A small autoregressive pixel model, trained from scratch: arch transformer_decoder.
Rows from block 3 of a small autoregressive pixel model, named by matrix and row number. Rows with one number belong to one neuron. Each number is 128 + 24 x the weight over its row's rms, rounded and kept within 0 to 255. All counts start at 0. Numbers have three digits each. After the name is the row's rms in percent of the matrix's.
After each neuron's rows are labels from the 100 images, of 14976, where the neuron reaches its highest value: "strongest on" is what is common among them. Only what is clearly more common there than usual is listed. The data: close-ups of made-up surfaces with and without defects. In brackets: how many of the 100.
# fc1: MLP up (model.blocks.3.mlp.fc1.weight, 1024x256), inputs 0-63
# fc2: MLP down (model.blocks.3.mlp.fc2.weight, 256x1024, transposed), outputs 0-63

fc1.432 112:130167149084137140086121125115122114100141124103104083157122141137179122118124130113132080097118122122135122153097108106102099159146117200167139095117141129118143131106145138116116114127130075
fc2.432 089:146175150119169186138116125108139116134131159130088137161099123141143146172187110104119080113116142115110130132121133159065138119119104160087098084106112125089147116104122086156068145130109124
strongest on: carpet (67)

fc1.602 094:118159110085126124151107118104118143082145122141104129110128101193171141091103144167116137109124069144141135125145159101154143085173138144114094141112142162138140113122130065148119103139118121
fc2.602 072:130151100106153120112116107085120117120124134168133158132187155118098196103110139128130120113125173141157085157137153111145072140152097121132132148110172109116111149166089129120137141151157094
strongest on: stone (96)

fc1.316 096:059143118125122093131184133136114101130145173122127108119137131108108094112081156149126100148117132091107132123134100159114152108110107126136079103142135146156137151131117093118176147120147143
fc2.316 093:090135164095104123203137143115157121139177127111131113109132107135098111104084165129143134164113103096120127111108110125184097086103097089091088138131154164148096161146142128150194147120116144
strongest on: leather (69); scratch (33)

fc1.737 093:145137153104131087145081101108114138151107126117114102173114181123112174151148112151177082133087096118117161142128100120109114135113113120091141114152120134116147160147138132092134123123141147
fc2.737 096:105150139110067120127126111142118108147130178146158103099164115123103120178125135091143142120132145118149132121156126126124114133126098131134223115117129131078072151115066169116180141116166113
strongest on: circuit traces (36); wire mesh (27)

fc1.79 098:157142123154177094079137087094079103120157148141167098153131172139152157100110114162143103097130150147152102105138148148127151160102168139147166160129104115142136090107154140136097151091142136
fc2.79 099:112129136104166150125144098116154104147118112133148162092085135117133081102105124113142163111168153120106165125160111120133115143128148158124115188141138140127119133119166223122120121087139136
strongest on: leather (50); wood (33)

fc1.251 094:108117175124092140116109148121135079067107130111134118133130120085161129107136146161134125118087109083184128139107109149117071107124123172157140122165169144069093115135136136138140124079129120
fc2.251 088:114125097105135089107134094063131127135215140132134165090131113129118142126117108104126135107133175153158106078122139138165111153148102113202098130133158152138083155104132119161129136125126125
strongest on: leather (89); dent (63)

fc1.751 105:104121115107134138113146097124133115127140132124124115106135152100148150102165166135149139133133122117116139126097123154089132134144183143141115137130109114143123114182103151134079158094125124
fc2.751 097:111087155090157128153117100115186168129145131098096140124107163120109158126098119137107102140118137092121124109142124176121122157134107137118144113152175109116153082156112149112107140085114099
strongest on: scratch (38); woven cloth (34)

fc1.670 101:147123130142150092129128134130137103099119160129128155117140115130149112080135118126108091127120118152139131153143100124098152140126154137103140112130135124144083107116121105105124108086076155
fc2.670 098:122132130127108160186126125106158132115096163124090076145119142118145124166137104146121073163095126138128131169162144148123154117148125171128134084149142141117155064083124115107112156103171113
strongest on: scratch (77); woven cloth (32)

fc1.374 103:111088154112102168163114121117134124118119110129152121141136110165181156107108107138130117135079136147136087115124117103158112148111144100151120097134152155117127120104140096129151142142092092
fc2.374 109:099114142139134124134080104155086132121101156147140140132128077137102147139101154141176126143129133132159117120140123136157118090137113101142107124119091147079121129147137107108120141170163124
strongest on: circuit traces (53); smear (34); tiles (34)

fc1.575 099:133124093144139124127117151083130132129178114078108114127157116168143171126135122108125137126094140144151088164136108135142151131107143111150142131137096133129103071155134160139091148099136113
fc2.575 086:096185116157102123152158130144099112150156150097142111137104094148184130128119125182150139136166130114150109073110117115129159116121137088155116119137108149108133120078166115155161121129147128
strongest on: stain (96); wire mesh (59)

fc1.40 104:116133098127139089131155118153110142185179135097186137203143123145113092118142125136132123146092125143131116139102157135102108106128112132152137107132109135173107097186109087139085118102118119
fc2.40 096:118159159102154124123112127084095110142152113126153116151183113138127120142092165133141145146091119144162086140127137120142077105097119128115106137116170187101089135171122109112103122068104115
strongest on: wood (46)

fc1.744 107:181146133123176103096102091138141097154166122086146103168098185158122137130141107144142118092146155153130131111104110119138101157085121139146142128170124097150120129144125106128133161118136091
fc2.744 113:190140123132133143104108082136125102173134125146149136112174170130113126151081078107114128116161193153142110132123123125116117142118147152139127142143159142126133147140147156104100147143146126
strongest on: stone (68)

fc1.46 090:133148157079132134113125148109118135095119151155157127132188108134132133093101097122116082145115075129133115112106141177126111093123149142175136151104126139131149156135120110153062132094154144
fc2.46 074:144158164120145110148151102089125140084138116142141127088112141089102065142064115158104138124114154166121131133139181155101139122122131142140092144109131150158114093096112152106109153125168159
strongest on: scratch (46); circuit traces (35); wood (30)

fc1.419 103:111151115095119165105141082080112132119088144162175130089137143120113142156144097134140147135126139122117118116112124149108125122134144146159158125163148105131141153157102139138129097110129128
fc2.419 084:169161106161102150166148127104111097109112108090144088136145163101147151135088125141104116144103132139147076130124135149152152120093168158129097119117127119187187103109136155147105153113097123
strongest on: crack (46); specks (35); woven cloth (29)

fc1.331 094:149170097148150109141160120085101133119214115121141103121121133142124096123144139127144110123154104146151089152143106115130122072102162172080085106111128112128148105113145129134075108146173147
fc2.331 089:131116120123109147145124133153125118124118139145123125119111106110126070083126149090143144112112088117145098138129122152124116098132123121157106112133148129154115150157105125134104104125013169
strongest on: woven cloth (46); circuit traces (44)

fc1.422 090:100170132119099107113181123134079110139117078122184101162139151108131119108131154133098101148093133151124138123108155167147139107137118124125115118173161125153121154123109155164109128102143100
fc2.422 084:105161169119121120153154109086062152135148096113135139172141145153132107155126138118117138174103137168150169116114169127163121119107137108138120114139125171146142131146125073187109156142129125
strongest on: crack (55); leather (36); wood (31)

fc1.619 107:120140085102145111162172169132111086136158103099127116154178142145149152080125120125149129175131114173130086128149152116151110104128135143104122112136145154130111074128118117114091109111139090
fc2.619 108:146158127104107089139103148133106111132161146092142167136172103143120137106117179151149181172118125118165104146136130098159103111121110107189122135146085140153140123130152112122131128119096131
strongest on: hole (71); woven cloth (30)

fc1.304 110:094120122158153124157122146153152118152121154097136141139123172144137152074127145095135103108114062141110141108136128156103134109152172154132140131132094131146113121142107119102150098089083123
fc2.304 112:122164121136148086140137166082140146125157116113135115128113120145150128128152139155124165144178138096137072206106118117129150103113095162138130133137134098075112113122103137135113169147119125
strongest on: scratch (70); woven cloth (48)

fc1.10 097:113126082120185136121115143134122099165108150114081146126128129166160100113141149128111128129143105124149162127114123130073137153091156156158142117129130134121133110107145129135128125124075185
fc2.10 095:151138108119121111129141132132155156116135112126099124126082148091085112122109125114099067123103161103060145098145151142141166178121151147140126127118151105155178113136099146122119155118153135
strongest on: wood (43); scratch (36); wire mesh (30)

fc1.230 100:169172131118139139109112134139141123150117151138142119074093120147105136145161113143157063102161133186142151133141129144096128079113150112144099106111098084104073149110094090121121102117147134
fc2.230 094:173141065137133146132096128156123144156121128097159091134132126122123094210127150127128129111184133153144099101122118084134109082122123085130126143136132160151095126132137115113122101105156153
strongest on: brushed metal (74)

fc1.688 075:104165139126172127141123137105103119160138137081166121166114144130118127112147113167150150122081110094134161140101129152114113125129118162148156117131082128120145086159113133098172130133137090
fc2.688 059:128169059168102140142113163165125147169146146122194121151160138124129107121127158141156187106103146148148114142088138114121108121126118113152134134131129148146122118163134141116139125063103105
strongest on: woven cloth (39)

fc1.431 097:092133136123141105122126102133114123128097118137137063146143117139123089075105113146157143104130094128141106122121118153134146093146088144153082111128119133125106116162134110143095113126164134
fc2.431 090:134134107123138111147117158125156094147150117142095145143133102132109122173131159117103137133124142074126076127146123149136104130152105147088133152155084146131078115106108106102158128133106123
strongest on: tiles (46)

fc1.406 116:112133130091140117135105135105115072109155119121133127139167138162138205106120111144145099091132116119135138138139106142084105142128124103151114111116088109140070102175142090149095124118109127
fc2.406 113:128155118142074109104160152095144101169157169108146110127122117137168125082111182124139125157144155109108103169130096147113130144143092158147176108154109068099096119132119144126145119126118127
strongest on: dent (69); wood (51)

fc1.587 118:121150142095139093100101129135130115137132174129152144159082137128172179153156124158126066123105134153134119148098142147135136148121114093108089097132128122112114118164120115142165161093105133
fc2.587 124:114138141131124154147107082136146176160145156109136131133163118153105144172136118113131159139128134108145130124105154124127125097133120110110164131152128157104119113131126164097145148152175130
strongest on: wire mesh (36); smear (30)

fc1.692 104:104151107090150113154128145106138130114129127134163080144139122143135106131072141138139121139097106136151083190121123126122114160151158146124110095127130124096059122126148116136108097135162135
fc2.692 107:157135106108121135151142118107094108137120184120131093171154176108119128150113101109121126135113156137125110160092125145125089155104122087143167123095144170126163121129137154118111151081097113
strongest on: wire mesh (86)

fc1.303 102:105156123125138119104123137071091074139113138134149102122130148172165150102129109141152120154141104171155132131130116137091143141132164101158110104159116113106111046105150148086128098082138089
fc2.303 122:111117120107147105152166136106078107107156148129124087187141155161155119167110128147146101107066112113139119134108121139113114133126134080147119092116167124134128119172125081165116137102093131
strongest on: wire mesh (91)

fc1.430 088:127164133116119146116137096078113134107137111112103111122156111136124162102155128114093082159078106144168154115101105128129161118129118130141127131098140109182145134096106084125121139148133159
fc2.430 081:121178095076117103144143110116145104119207106126111081091138146112136140120094115126104124092134129128121108108125136158179109139131122120148124173106155150173076130099094187144126121103106134
strongest on: wood (45)

fc1.348 095:101127148118184130141098117143109133150113140104128070121122121128182098085118115116129135118114080137130122106112108125110109113137126112144107114166161088111114126155119115141113115090131115
fc2.348 091:096173110119109138158149103155100100163123149131108081125156142144165084127161155060132115132167126161135091106114103080114143137140094098114157142126157135132129139132122111143122132064084134
strongest on: circuit traces (63)

fc1.200 076:108096152136151110124116120150127143127149146049173149131042121140163173117136137118167105132112102120139134124087127138119090155121116138134106098158148121171123122139120162127152093114073130
fc2.200 047:116169111155144130130145134129161117104115152083144102137090189159155102153182131072152124114125131158109141081114151125113156160121113146121150140119175145135115136132133138110143136136101130
strongest on: woven cloth (61); carpet (27)

fc1.47 079:144154129143102109148133099101062133172124111080129143133149168100146110118135146146136081115090133105101123142124121154110108184183130154116106107148076079147129149138120145150126162141158095
fc2.47 073:106137115159118126123105129152112157156127107125099153154173152115150141111164155079126126083111114117121112102073132092168099200154110114145141136160111127149170158148114187109159114116102108
strongest on: wood (66)

fc1.273 091:136140090078132127109131148082134076131125124123131118156114132109144091110107111096134113136077114152139134129092139121134121139137126078145117133142109121159110145150122099157093145128127146
fc2.273 095:138141185113116123128106106129137130130096107154112127124117131105087167094090144118117123126113123150088182125153154153136139130116124135181126109149133085146105177151119170084100101120118161
strongest on: hole (39)

fc1.219 096:110127131144118142103117138131103097116146111119102126150069133140152158127136108171131125120098125170119136135100138119164162135112162104122137143158143125134104137103145128142101137100081139
fc2.219 099:116135163113129128154141113138115090139174167120123121139160166138126092192146150109140121120120132149113128108138101102102104140144160116130175125169157180129090091100133150106140138122162137
strongest on: circuit traces (78)

fc1.31 105:125147093114164103120151148145092114084155143120120148136141131084135101089132140099131100126130126152144122112127124163079152134129165147135106118116113104135132112161139130127112116079099113
fc2.31 095:126173158109149154137119089105142119121156086082136074109137146156099132103111129118120139129165154170105156098162134112143128091105140111110111106124115154118146114137130144116112160158128102
strongest on: wire mesh (77)

fc1.592 096:113159138135109119138137156144142112198140129150159138151118119118126154085140125137140076157124140204097115136135138178123139097124185144092115091143122128107067125097141127125099139157120125
fc2.592 081:168136128122110127103069112149167144094134133151092115142124151146115118135140151138113138104132156110142075086144110096152097135137109110169142147087124127141173158170107109134108114129099121
strongest on: circuit traces (64)

fc1.169 126:090149127079127128153101159094099116176130131123172086144121160171140157106127102128143120144159112109109138125110164177126176103151141126126111139110067125112103137109094135106123113128167126
fc2.169 148:151155123099143168123099143133141139081116116100078181088114087140171138093138160102111119130143124111121148145113091110133107145109161135135144135125091125116128123135138135100119125105129138
strongest on: specks (69); wire mesh (53)

fc1.536 111:088128123118105122149126146129148109139123124144098079099127158159164172086120141094172069100147123130145159154140128172104128152143136113125120132133083093140126143120084139129137117104111126
fc2.536 110:141119091150117124156115115120146114156082129137142107118128117124112119138094109089134123125167161196166132138109129107119148134147135086098145080159105100086171110103109127131130135056139097
strongest on: woven cloth (57); carpet (40)

fc1.249 111:100171139121173148111112148143167138144112156129127118123165171155165121126143120114105110113126126128145132132143155128097109160118154162114153132125071132103076092100112145108112111093071160
fc2.249 124:120111106162110092084096112130181157118139080139126129094138100105138152093107141137108134146144131102098122124138114135155147142141123154131105172165167086123114152100104175118141159126143126
strongest on: scratch (97); leather (91)

fc1.312 144:117135113098155154111094126129085080118146164138141085132131122150179147112114145154151082129157099132114135145141112129134134100130130126157098117145093143111108105122152131100138147078124107
fc2.312 189:126141172135124164122144142097101108128156123126164111140175131125126140126106143157129111155134118145140135138168149130152167111119158135137126127147097129086135113107162171107095116142142127
strongest on: hole (78)

fc1.20 128:126150142118142134157108117096093106156129144136148065144163139118162125084104160109148082147146120122116155143125135089098160108135191152121128103172098148130117133107110134107101127100143095
fc2.20 131:135152126110091178134100130106112108110117148104134132146170145144106168116135171131137102131112131157153151151110140076139119107124154139135145103136063130111160103092109145088098149123106122
strongest on: hole (96); wire mesh (42)

fc1.666 095:122130087138149109156174096150092113152168168158152151150116117116162140108150134109148087127098092144193132152133144130092117162153158157169139103135165133144099131112121131127129124145143129
fc2.666 078:112183159129134114126160126127192140167138133099142129138117153112137101107189148154166138141143153137126090083143085117112114137123114115110114117137131107152116136162098130118144119124087102
strongest on: wire mesh (83)

fc1.545 082:146177153145106144114142159163152103098126139132116070153089175157106143105164117123107121102144125152104137115134134116107101130148126125102107160130114161114131100106125092074092136082085096
fc2.545 063:124112129119154113130134106106131150076169089131102143121147135122145113131131124087142136109106131125126115077086124142146135126107103097119116130127126169125133135159148129148121159108099112
strongest on: bright spot (46); scratch (29)

fc1.0 107:110137164116157088096139108124092117098121136128169082165126214110099105117147136118145145145102097144142132117108114117136141151129143160163160133113107164177166117114132154092108073128132112
fc2.0 124:125163105096129091171146134119100115181153183132121120132128082119147157154109087153146162144148132143154092165136130144148092115140105088114096151087152110110106108147107114162125154150144110
strongest on: crack (51); specks (43); woven cloth (35)

fc1.93 081:065115134138128134111134147135123109104092144134124091114083117078165128131164159129161127132112116163148121100115109152134164133142120104177087076156165120131098130163136124115152172097089101
fc2.93 097:080098134134110138140112103139118122147098163165123130094146116138095156177114143127148117107130143135165125101131124143117144137113117115159141061134114130086132146091149082104104134077140118
strongest on: leather (39); woven cloth (31)

fc1.716 087:126182160118128090085115086119121099113158115113155094117117141141157102095123159158118109151091127077125129115110127154148150147176128127164133112119085097121143140102118166142146181127122152
fc2.716 082:141149118133065144145139183161164121155081144134134187204116099110113171128127154108150123109142116095122090159124118111117098119155086118111110147140079198137101144113136120117106108140145157
strongest on: tiles (56)

fc1.660 117:112152131098151109116131150158111079170094134125138104151129162117139112092150122178157154104113123107113170095143135111067127159130134110160134136109116105173127103192131145156145179110142111
fc2.660 102:156179092136141125158160107089143110171091118126150130138142110148191126103103148117117113158154139160163133128136130145125116132102159134092118137118142185135120116092133133156131120138133132
strongest on: wood (72)

fc1.229 094:139161148161145090118129132089135121138154100058142109115117191126137140070132137130133107135107129133112088125129155127136162117139133154111132115145082075145127116122134187120086102096132128
fc2.229 073:136152125104150161183044090126171166123100117106143113118107139111142132142082116130147092135097129099130137127114092130107107120124116123125107101116170138109111142109164112110127130119093121
strongest on: brushed metal (39); crack (38)

fc1.675 102:142121112123190168105112140120107110136104133156119117151117102108127107126130146114144120136067101134104114135152145134099101136129154177138158125150091120160137132162128138137096097059111128
fc2.675 095:159053122149108122095114146113128154124131111128099211104129121128108139143125110148088146135115131113060155129116153149172129142116154137116132190125171102151151133116134180106163151143150139
strongest on: bright spot (70); woven cloth (29); carpet (28)

fc1.765 097:130143178146121149145124104107111146129178127104138096154130130135135143119073164129156120110095108127135142121115131150127139119132107118121144112169131117138137110093122125146135090117106114
fc2.765 074:094099121077078113114128085135195128142134189172143144095135097128122149130116116078149145111129124112126123115130122160143090109136104079129112153123162164106088173130117128143147141091108112
strongest on: bright spot (61); leather (60)

fc1.56 086:143136077113157115120142103108071079134126088172105095118137149094167143122122129158154065104146072149117128122095139137137128129093131108060082111105135120143103126096117126125104133100139130
fc2.56 077:155152110123135126136098112119146130169148152161142140147132127174072186129135139128095149113123193126164129113136148102098121158114116116165130101100065166108152119116101100114115111155133131
strongest on: dent (63); woven cloth (30); brushed metal (30)

fc1.706 082:141128158098157130090082144129092103131124135091099106117103146109153226142108141129122097133127094090138132159120116164113127164137133134097142079117096102155097137113156131117104149143116136
fc2.706 071:131115138107165125097095130162109071136160126116136099144119143091149113149152143110106174143112117139098130109120137142124135134125122112130134144119163154184114152181126112127139107165138144
strongest on: dent (71); circuit traces (54)

fc1.277 102:102103135145165122149114128140109126106143121131122094078129113144146120115073102087113113146102124141146115153151107125107183098160172153133079141136136112120064126126154126122083131125106157
fc2.277 112:145169173148107153153139146075127166147158141078143107191139153145122160155129179182111117197116117141105123141101138126180119110090116150108100110137121133136144100153092101146100143131130094
strongest on: wire mesh (100)

fc1.346 115:127121148100146146135108113183114097167101151158150115167122094107147140115093091167133151094101110108135167153125126154135151145099134119138133114104126118101072144150121129135128082107094139
fc2.346 129:179129130164126141120149134083155135106092117116091170112101162110147209122138133151102086141088128102076119133139155140156143137129150160124080127156159117189148086086127183119124151130111155
strongest on: scratch (81); wood (51)

fc1.24 112:155179128130159137110088102141110127112115136089164141165096145138142137140131108169099143078128098106107157117078156130155111142103171075144090132129090085145130117163109136134160153114105149
fc2.24 128:188146113142125146107136076126115100137116137146148137158133135148142142132093104137064146109126109119129103145144144133126130120147135101150103147138140113171105091143135170118130123150112145
strongest on: stone (68)

fc1.669 110:100125110114148131135148134126084086134141123104116103189150179153167164138096140148120128098103112113108091132137150128160150135152116130121098119138172127120101117133108092095133148154147102
fc2.669 106:153142106085151112087103118119124109116129133146157165089161127094119142090126099125126110096148144158126127178130161151179141111122121103150094183099156095145097148143121136149102099101134106
strongest on: stone (74); stain (35)

fc1.356 102:119139074119116113159136119115108102151143112105133098183129179175172189087149094123155104085134132134111119114125142156093127149140134111107080098083137059111108106106088139164156101161123141
fc2.356 095:124121117139102093100168149124141098139168133157140150125169119150106137126121120136129167139152144135156112156111131120112110140123129084122138129113179131111130161164151157157122144109163117
strongest on: stain (100); wire mesh (52)

fc1.383 089:125116123127165127142126116145073125121117170127100125099160156106136121094153146091137106125119113097136149143140075105123147134128151138174127145116077125183117127121146132103142107122159110
fc2.383 074:103163083113076081137115172168104115158114098158134105129132113097126139130123154145128127074147125127106109132157079126187127136109110077101075133102147137144111148138127083118164141065122130
strongest on: carpet (56); woven cloth (29)

fc1.232 099:111160163118160157146106113155102147145130147123115078108105132150149086105093144148140097132125140144113137075126139149111157121160115119146073119156130098145113133090157118130104142102132127
fc2.232 097:111164121090129155130163095107142120124136125068129132106131145134145076100079129119162159120182121122178138076141113114115100124119130154116138169153141134122150132160152148120098121103152160
strongest on: leather (61)

fc1.617 114:121138135100112082111172175109153133138150140157123137177156118195152148119148134100161102135097081128109135126116107182110107140141125121136188154095084103127109111121138121150116121094122130
fc2.617 098:107113133088136127144093141179163118134136151129116146110048124184143136140121130103137143118140147138139152137102120148066152125123138113122156106147090087087130152169104063126144132170148162
strongest on: dent (65); wood (50); bright spot (33)

fc1.61 102:112127150114134088114128171119157137128101135097133115153086199088159167112130138158167125106103125105105113131140166152139120165143113123159122142106081105188068137185135131121106113125090092
fc2.61 082:123149142104198095146123087094119120095123137104131144105101133110132092095096130078099119166124148143089145121113155176181166149131138138127102146157158148153106112144137181147111130073140127
strongest on: tiles (82)

fc1.568 111:132150137127128139129141130115091108121161129121095145164123135154126192126121163154146132124089108122111140134145093142103155147148197108116133094112088117066136096160146146117131140150124097
fc2.568 096:134165128107107119128113122110085100136132119146110130157155115146144144097141124142114135076130164165110113140080116116126109102100124139124118095166121143094139136122182111115096136136134141
strongest on: circuit traces (100); hole (30)

fc1.82 087:116155144126140150131170146111130075149128107118136062117136128116156148118150140187128131075139119152126141103106120124120171134153134124140167145157107116143075086121083163138129109072121148
fc2.82 048:126170124131109125180126137100152095111128140134112125131078140122152136151089108134154109130126148140099127140154125128105159140117121152100145138147174144137099122150119129133127118088116150
strongest on: wood (48); tiles (32)

fc1.328 090:104142166107110117120153178097068120129079107142118138129105103141128119136118130113137144191105106171136110150141158116132119090141160169146084125101105119113097128123097175124103134119098153
fc2.328 076:135071160150119130132150111132150125128128124095145128100114170149130107103155107114133139152139164125142133112130129098155113127139140146106206176120116125158146121148146167125185137115116125
strongest on: wire mesh (52)

fc1.709 104:129172108107129121152122119063092119137156155095125128159132123122172098111123108135108079150138128118154111185109142150111123124108162161113122133108110161115121120140117137147114141114102128
fc2.709 110:143097148130097104116103120168138099127144188132118076118123130109148166163119148140123139129167094118150092097159124162178156144146166141146137118123105114136126127172134131099157115135127127
strongest on: brushed metal (66); wire mesh (27)

fc1.185 117:094129129091145110125097112117101105141081187135153095151111192094117116118132107175161114155115090126155117132108152163158114144139121112138094107132104106116128086128165113132144109112096103
fc2.185 120:126148139139109117116134092102116106107166116103144093099167092147135106139090156114090146146131129140147116088161124140107121126117159139139082118105091157120119144113134140167135142085122151
strongest on: hole (44); crack (35); woven cloth (30)

fc1.364 084:106136150126133135150150156110097097163131115134118103141143140102149124052116106133121115116083101120132108085135144132127129125149124172151143132160116103084115138145130110144120107147134111
fc2.364 084:129169102134129104091178118137084141169131166145157136148159119105156076176126172098135162120183150145156093082130129101100123158118133093125126153124142116127115184125128157102150185106128121
strongest on: leather (28)

fc1.535 089:138151136087146126118129118139136146094139146133114106119153163154179098148119124113126127086105141104122089121123086119115111125139123116100137091098140140122116178143113103140119167144105110
fc2.535 089:139165126105100138132134152130095115143093144153125163156094160136175149186145122169142145126130127149132104166197134150101095162105115084110114115103142097102146163103116106087113088112063160
strongest on: circuit traces (40); wire mesh (32)

fc1.711 076:145183158146150112117109095104097128152115129139145121089125175137148144082169121123117132092144118115131130086116095168126181085114136128127111127159075104075132141134120139120132102165133140
fc2.711 051:118176096169108149153109175133139151120122143129128120135148133086165109128140165113154113100099167119116094134135126126102128141143122168124127150132112123138131146088111151104105103084144134
strongest on: specks (70); circuit traces (28); wire mesh (28)

fc1.612 127:118144138125120143146125125159119070120112171124126100157138146123147186138113145184147120101062097126134151158149131106114130161149135132114094107114143124109111124113150148094147081112099095
fc2.612 153:169192160142143134087138139105125088137138129123120102140118143122142147129106123099090117151133184156096117111143131177168173137103119184100136093132102109133127128127114124169108136155134131
strongest on: dent (68); circuit traces (41); bright spot (29)

fc1.94 103:112150143141139121085144121137123118101169133113167113139132153185158136122135096157141132156123074177119166121118114143119123147140152134130145121154114105139123123131089131098121133077114119
fc2.94 099:138125142150115124153166136102113107158147158112146085190132127143130128145135115174124142166126154137166143122119122132126130165122124121097145089137129125119124057127089124171117149170115120
strongest on: wire mesh (45); scratch (43); leather (34)

fc1.299 108:143118090122131100092124152150116101123116118135147095132119149111145143089208126106148109094094074099110159131142124112099143136129170115093105115100144105118139108170118128124148149121093114
fc2.299 104:144129128131103132119164156138126132162137125145140124133118110109073108123110157146116106121144150127145104094121147158136129152088144128142136147109148156173157126117133139115191104056147141
strongest on: scratch (64); carpet (58); woven cloth (40)

fc1.397 088:097132101131121125139131161136096121134116129134110123147157124134128175147151135140134096103136088149129150144146169115060104142151128098092114124088145102143104127123123120131130119117081140
fc2.397 082:126109134114139160092067095142129144104132160187157164086123104094131120139067116117118164123101143112108146116128153178157140097107097124116135108118137121116140195111160142116149123118140130
strongest on: bright spot (71); brushed metal (36)

fc1.105 136:094147124147127116114138154088067096142140129119171119186134180152110164115128127110151102141113114110146130108115139151098186141129137153134119103117104104108131105110140124113132092165124146
fc2.105 175:134157111145149165101139139067146127098165108094129140083142136155148151106137145158124111162127130163140110122151120153162147135134145158139091181152138140104114114107143180106104137106123110
strongest on: specks (100); brushed metal (39)

fc1.42 091:059131133149161097152132157149107115160089110107139112136126123096145096090143149144182118099118090134137108116125113148072093139159117085143104066123141100130126168171108103157135140120092076
fc2.42 117:070170124134140123117132111114133143118118124160129134062147125106126128164096130107176133129152148119120115129137159146140111107091144148110134133109175116115118191119138123134084101105148141
strongest on: tiles (100)